config.toml
train_examples = 78125
method = "mae"
mask_ratio = 0.5
encoder_qk_norm = false
decoder_width = 256
residual_init = "scaled_by_depth"
muon_scale = "spectral"
nesterov = false
orthogonalizer = "newton_schulz_5"
epochs = 36.7
final_lr_fraction = 0.05
Rows from block 8 of the encoder of a small masked spectrogram model, named by matrix and row number. Rows with one number belong to one neuron. Each number is 50 + 10 x the weight over its row's rms, rounded and kept within 0 to 99. All counts start at 0. After the name is the row's rms in percent of the matrix's.
After each neuron's rows are labels from the 100 clips, of 14848, where the neuron reaches its highest value: "strongest on" is what is common among them; "band" is the frequency band that holds the peak. Only what is clearly more common there than usual is listed. The data: struck, bounced, scraped and rolled objects made by modal synthesis. In brackets: how many of the 100.
# fc1: MLP up (encoder.blocks.8.mlp.fc1.weight, 640x160), inputs 0-79
# fc2: MLP down (encoder.blocks.8.mlp.fc2.weight, 160x640, transposed), outputs 0-79

fc1.232 117:43 62 56 55 59 43 33 56 67 47 42 55 44 38 36 57 53 51 40 40 47 57 56 48 59 56 45 55 46 66 61 36 57 40 35 45 65 44 69 45 39 63 51 61 58 44 40 40 48 51 57 53 49 69 35 59 48 67 55 28 38 52 57 42 60 51 45 46 52 45 34 56 48 60 63 64 44 44 43 35
fc2.232 128:48 44 54 43 64 42 35 56 41 59 61 51 59 50 43 56 59 64 40 50 51 43 42 61 46 57 50 46 48 37 45 72 43 38 51 47 48 56 38 60 56 57 33 32 61 59 51 45 51 39 51 56 46 45 72 55 72 59 32 49 57 44 52 54 52 62 67 33 56 59 54 45 40 52 48 46 23 46 63 67
strongest on: reverberation (81); text has "room" (81); text has "reverberant" (81); one hit (61)
band: 4000 to 8000 Hz (50)

fc1.150 097:45 39 33 44 60 46 46 63 56 67 58 67 62 54 53 43 53 46 44 59 28 56 49 49 29 40 63 29 59 35 50 44 58 51 67 52 56 56 38 38 39 57 47 45 48 45 42 78 48 52 53 50 56 33 30 66 47 56 59 50 42 45 47 41 54 49 57 65 59 51 28 47 38 53 41 49 52 44 58 56
fc2.150 088:46 47 54 48 72 63 45 51 62 58 75 45 38 35 44 52 62 51 34 60 57 52 52 52 55 37 33 46 62 55 55 39 51 46 37 62 48 43 61 43 70 47 57 46 49 35 39 38 40 38 37 66 53 62 78 45 56 57 46 54 53 46 56 37 42 39 57 50 49 37 68 52 57 43 60 38 41 55 41 57
strongest on: bouncing (65); steel-like damping (36)
band: 0 to 250 Hz (41)

fc1.350 068:48 47 55 35 68 54 48 63 44 41 56 46 73 58 54 49 44 42 59 60 55 45 42 51 46 53 52 35 59 47 52 37 56 51 46 45 49 33 48 33 29 43 47 33 64 33 48 59 57 67 55 48 51 35 52 48 71 20 55 60 51 48 52 38 30 54 47 63 50 41 45 38 54 44 47 54 56 48 49 53
fc2.350 068:58 60 47 57 54 65 49 31 52 56 45 60 35 32 40 59 60 62 51 37 41 47 42 39 44 50 65 64 44 49 48 57 53 54 52 52 43 59 44 54 58 39 49 77 41 68 48 58 61 29 53 58 46 61 49 39 29 57 36 45 49 50 54 60 67 44 55 58 62 43 43 50 53 59 51 31 61 57 52 60
strongest on: reverberation (75); text has "room" (75); text has "reverberant" (75); quiet level (69)
band: 0 to 250 Hz (51)

fc1.447 147:54 47 35 54 44 64 55 58 56 60 57 62 38 68 34 47 52 45 37 49 42 53 57 59 56 51 55 67 52 58 44 37 43 63 46 58 69 47 47 72 51 30 54 39 39 66 43 63 55 52 51 72 41 75 51 52 41 56 46 45 55 60 59 58 28 43 67 59 67 50 51 58 44 52 52 69 58 49 34 39
fc2.447 160:57 70 20 52 53 45 49 59 41 35 53 42 32 39 45 51 51 43 48 75 52 58 58 49 53 53 31 48 57 44 45 38 45 48 48 54 47 53 49 57 54 45 45 62 61 36 41 56 67 35 55 66 40 53 66 47 56 51 61 58 50 44 64 49 41 47 81 46 61 47 43 52 37 47 35 51 32 52 45 44
strongest on: reverberation (100); text has "room" (100); text has "reverberant" (100); hard striker (78)
band: 4000 to 8000 Hz (55)

fc1.391 166:51 50 47 52 40 56 48 50 51 56 55 41 44 63 55 44 30 41 59 45 60 34 63 55 48 35 46 39 58 55 44 26 41 30 66 37 49 44 50 53 46 58 57 42 50 45 53 53 42 66 52 62 54 67 62 47 50 53 47 41 29 29 59 66 51 61 61 46 48 25 56 36 36 56 49 56 45 58 36 60
fc2.391 121:49 37 24 48 55 42 44 51 50 43 29 58 56 56 59 57 62 39 69 53 42 40 64 66 36 52 49 45 71 51 61 51 44 61 46 59 42 47 32 49 68 43 54 40 44 40 52 42 50 51 67 44 54 43 57 62 51 39 67 62 37 43 64 47 48 57 39 45 36 63 57 38 66 56 54 49 45 57 36 56
strongest on: clamped rod (92); medium (70)
band: 2000 to 4000 Hz (80)

fc1.14 076:58 68 51 61 56 60 61 51 48 33 67 38 54 56 52 71 62 55 45 54 56 53 45 42 49 48 39 44 40 34 36 62 55 56 65 52 41 63 40 28 37 45 54 59 49 51 59 49 55 72 47 57 39 55 63 39 53 46 47 39 56 61 57 46 54 69 53 72 29 35 54 57 45 59 44 51 42 49 50 31
fc2.14 077:63 56 67 41 43 45 39 59 58 46 67 51 56 52 49 61 50 55 35 47 60 48 71 65 48 35 55 63 48 45 57 55 50 55 53 30 15 45 50 64 52 30 49 48 59 44 60 54 51 56 41 39 67 64 47 41 48 49 43 51 58 38 54 48 44 41 40 42 58 61 33 40 50 58 46 65 59 49 62 44
strongest on: reverberation (85); text has "room" (85); text has "reverberant" (85); rubber-like damping (42)
band: 250 to 500 Hz (36); 0 to 250 Hz (33)

fc1.444 121:60 56 51 59 62 72 52 52 39 61 44 39 47 43 42 62 39 43 65 56 58 50 46 53 54 42 51 54 49 61 40 38 41 42 58 51 44 43 47 54 44 35 54 47 46 54 54 71 48 45 73 47 51 60 55 53 45 40 32 63 54 56 42 65 48 58 58 51 51 41 57 51 62 34 53 79 55 63 42 35
fc2.444 128:70 63 46 50 43 33 55 65 46 21 68 38 55 66 52 72 47 38 39 44 39 56 56 55 48 37 39 51 53 28 47 49 37 56 47 50 53 58 33 52 40 41 43 51 53 56 62 53 54 33 45 61 24 68 62 40 55 45 66 64 57 46 38 45 49 44 56 60 66 67 42 52 37 63 45 57 42 43 42 43
strongest on: reverberation (97); text has "room" (97); text has "reverberant" (97); plastic-like damping (35)
band: 0 to 250 Hz (59)

fc1.412 101:47 54 60 45 44 54 47 65 48 60 40 62 20 34 61 65 63 42 57 50 43 44 46 49 62 49 63 59 41 43 42 38 51 38 30 46 63 53 50 49 54 49 58 57 43 48 71 36 42 35 38 47 45 74 37 50 65 64 45 44 44 51 73 52 56 52 58 41 42 55 45 64 42 51 70 51 54 57 60 62
fc2.412 100:49 42 45 51 62 55 68 51 49 52 65 30 54 56 56 47 57 28 53 65 37 44 38 40 37 43 62 61 51 41 40 48 49 30 57 53 45 36 50 53 40 64 50 54 49 60 57 63 44 40 57 46 43 50 39 54 47 59 39 69 48 44 49 50 45 51 59 55 66 66 39 44 50 65 45 54 50 48 65 51
strongest on: striker: soft (89); one hit (59)
band: 4000 to 8000 Hz (97)

fc1.421 132:31 60 62 57 38 55 74 56 60 68 63 49 48 50 57 49 49 25 46 48 39 41 47 64 60 44 57 45 56 38 37 37 55 55 54 47 51 59 52 70 45 50 44 53 64 39 47 59 60 39 42 67 41 50 73 58 54 29 56 47 46 54 39 46 41 65 39 43 52 47 46 57 46 52 46 46 35 67 64 60
fc2.421 137:57 63 39 39 51 47 58 40 37 42 53 39 55 43 50 41 35 59 55 61 70 51 63 57 53 49 49 49 52 28 65 40 56 52 45 54 44 43 51 52 43 52 55 42 31 48 52 44 59 51 73 39 52 46 60 45 38 74 45 38 34 31 43 62 46 49 60 57 62 45 45 50 55 44 53 50 60 38 45 50
strongest on: reverberation (73); text has "room" (73); text has "reverberant" (73); steel-like damping (46)
band: 4000 to 8000 Hz (54)

fc1.512 016:50 63 47 51 34 48 48 54 61 33 49 61 66 43 46 57 44 62 55 47 46 51 49 44 60 42 51 53 49 38 62 62 48 45 55 32 29 46 60 66 77 51 59 47 34 55 44 48 59 45 53 55 45 47 65 44 37 51 36 32 53 23 50 55 38 47 34 51 50 38 55 49 59 58 38 71 56 61 49 60
fc2.512 018:48 37 37 36 51 43 40 34 54 47 53 64 51 57 45 46 56 66 58 49 61 48 55 44 44 55 49 50 55 42 58 52 39 57 52 49 54 43 41 42 60 60 54 44 65 60 30 43 52 42 32 45 49 45 54 62 52 48 46 66 58 50 63 44 31 51 40 59 45 44 44 71 54 46 45 50 36 66 64 46
strongest on: bouncing (83); striker: hard (78); rubber-like damping (58)
band: 4000 to 8000 Hz (70)

fc1.149 128:35 52 50 71 50 36 40 38 53 49 57 63 54 55 47 63 56 37 53 42 58 34 53 61 55 43 42 42 41 46 29 48 50 57 64 63 34 51 31 49 56 64 43 48 27 53 44 56 63 51 51 60 42 37 56 55 41 51 65 43 64 54 46 41 43 57 48 62 57 63 70 41 21 57 65 53 60 57 58 50
fc2.149 126:46 38 41 58 53 48 50 54 55 50 46 41 54 47 39 56 48 46 47 39 60 44 45 50 57 62 50 33 53 54 39 22 54 55 58 65 45 59 37 39 38 62 60 41 67 58 52 45 51 61 75 52 52 40 39 60 54 34 46 60 42 42 46 30 49 39 52 60 42 67 79 56 43 32 65 55 47 59 65 43
strongest on: bouncing (48)
band: 250 to 500 Hz (42); 500 to 1000 Hz (32)

fc1.321 126:53 54 46 34 55 40 63 31 49 44 69 56 49 46 43 31 50 48 34 43 50 63 42 57 64 52 50 55 40 51 47 39 54 50 39 50 68 47 44 32 57 52 44 43 61 51 53 53 61 56 41 57 55 57 61 55 43 36 46 28 28 55 57 37 65 35 60 58 42 53 44 41 55 57 45 53 62 40 54 55
fc2.321 111:64 45 44 49 55 78 42 42 37 49 56 46 58 46 39 43 52 36 50 47 51 61 46 57 58 33 50 49 44 41 43 51 56 53 59 49 53 39 62 49 52 61 38 68 28 43 54 50 48 29 39 38 57 47 54 55 47 52 71 52 61 34 53 71 63 44 42 67 70 49 50 43 43 61 49 30 44 61 54 54
strongest on: reverberation (68); text has "room" (68); text has "reverberant" (68); bouncing (64)
band: 0 to 250 Hz (38)

fc1.153 113:46 43 62 60 49 55 57 53 37 51 36 53 56 40 43 41 51 55 52 51 45 41 40 76 47 59 36 59 33 69 42 56 41 37 57 41 54 51 53 62 64 62 40 46 42 57 47 50 58 59 40 31 46 61 36 50 39 52 67 50 47 46 44 51 62 48 35 40 55 61 46 51 38 53 56 42 39 51 54 81
fc2.153 096:51 44 40 42 59 52 64 46 43 52 45 55 40 47 58 57 28 62 54 64 46 69 57 34 56 54 33 38 56 42 75 35 55 59 50 53 55 57 29 35 55 44 57 55 55 52 46 44 52 50 55 43 57 40 51 33 62 34 48 54 63 49 68 46 58 61 53 53 57 52 47 58 57 52 56 57 59 35 38 38
strongest on: striker: soft (76); rubber-like damping (36)
band: 500 to 1000 Hz (35)

fc1.255 012:55 64 53 44 57 61 70 51 50 56 38 46 57 43 54 58 47 51 49 55 54 61 39 44 38 56 49 41 51 67 55 45 50 28 51 62 66 53 60 43 52 27 46 71 52 47 55 74 39 57 44 54 55 39 44 64 65 54 48 39 50 52 70 41 41 56 46 44 39 69 52 50 53 66 29 50 53 48 39 37
fc2.255 016:46 53 60 66 58 35 45 52 39 44 54 51 57 67 50 48 75 49 49 53 73 43 54 32 39 52 53 47 36 60 58 46 47 40 58 51 64 42 50 49 45 72 60 60 57 61 57 36 47 60 44 45 61 30 43 52 57 59 38 47 55 62 56 42 40 52 54 51 40 59 37 48 52 52 29 64 53 63 60 68
strongest on: bouncing (66); clipping (31); text has "clipped" (31)
band: 500 to 1000 Hz (49)

fc1.379 115:53 47 54 50 51 37 57 50 36 40 45 50 35 50 58 66 43 64 64 54 54 47 53 39 45 43 50 52 64 48 54 44 31 50 36 50 58 54 47 65 61 59 64 46 56 47 66 52 47 39 54 70 50 54 75 60 60 51 40 47 47 71 55 50 66 58 40 40 36 52 59 45 28 41 45 58 50 44 51 52
fc2.379 120:42 56 59 45 26 70 48 60 63 58 42 44 68 41 53 36 46 30 40 50 75 54 50 44 46 43 51 43 32 56 38 53 66 60 43 59 58 36 40 49 50 53 32 70 48 50 54 54 48 51 48 59 54 50 37 49 29 57 53 52 48 49 35 46 44 37 44 59 66 39 34 51 43 65 43 55 35 70 50 53
strongest on: bouncing (63); clamped rod (30)
band: 4000 to 8000 Hz (57)

fc1.480 011:56 45 52 57 63 50 39 59 40 44 53 45 44 48 48 41 62 50 58 39 57 56 36 36 53 56 45 50 68 48 23 47 67 53 59 47 62 52 50 60 40 70 48 53 53 52 50 50 66 45 56 43 63 58 60 42 69 43 43 58 46 62 47 41 52 53 53 39 46 48 57 56 69 55 41 45 56 55 51 47
fc2.480 016:52 28 53 59 63 34 46 50 65 41 47 56 28 69 45 45 72 46 44 54 67 56 42 29 48 44 44 60 60 62 37 46 54 47 58 65 37 42 42 60 60 63 58 61 51 62 40 28 59 56 39 52 38 40 50 54 48 42 49 65 56 68 68 52 28 66 32 58 50 38 47 51 54 47 29 51 30 69 59 58
strongest on: bouncing (100)
band: 0 to 250 Hz (63)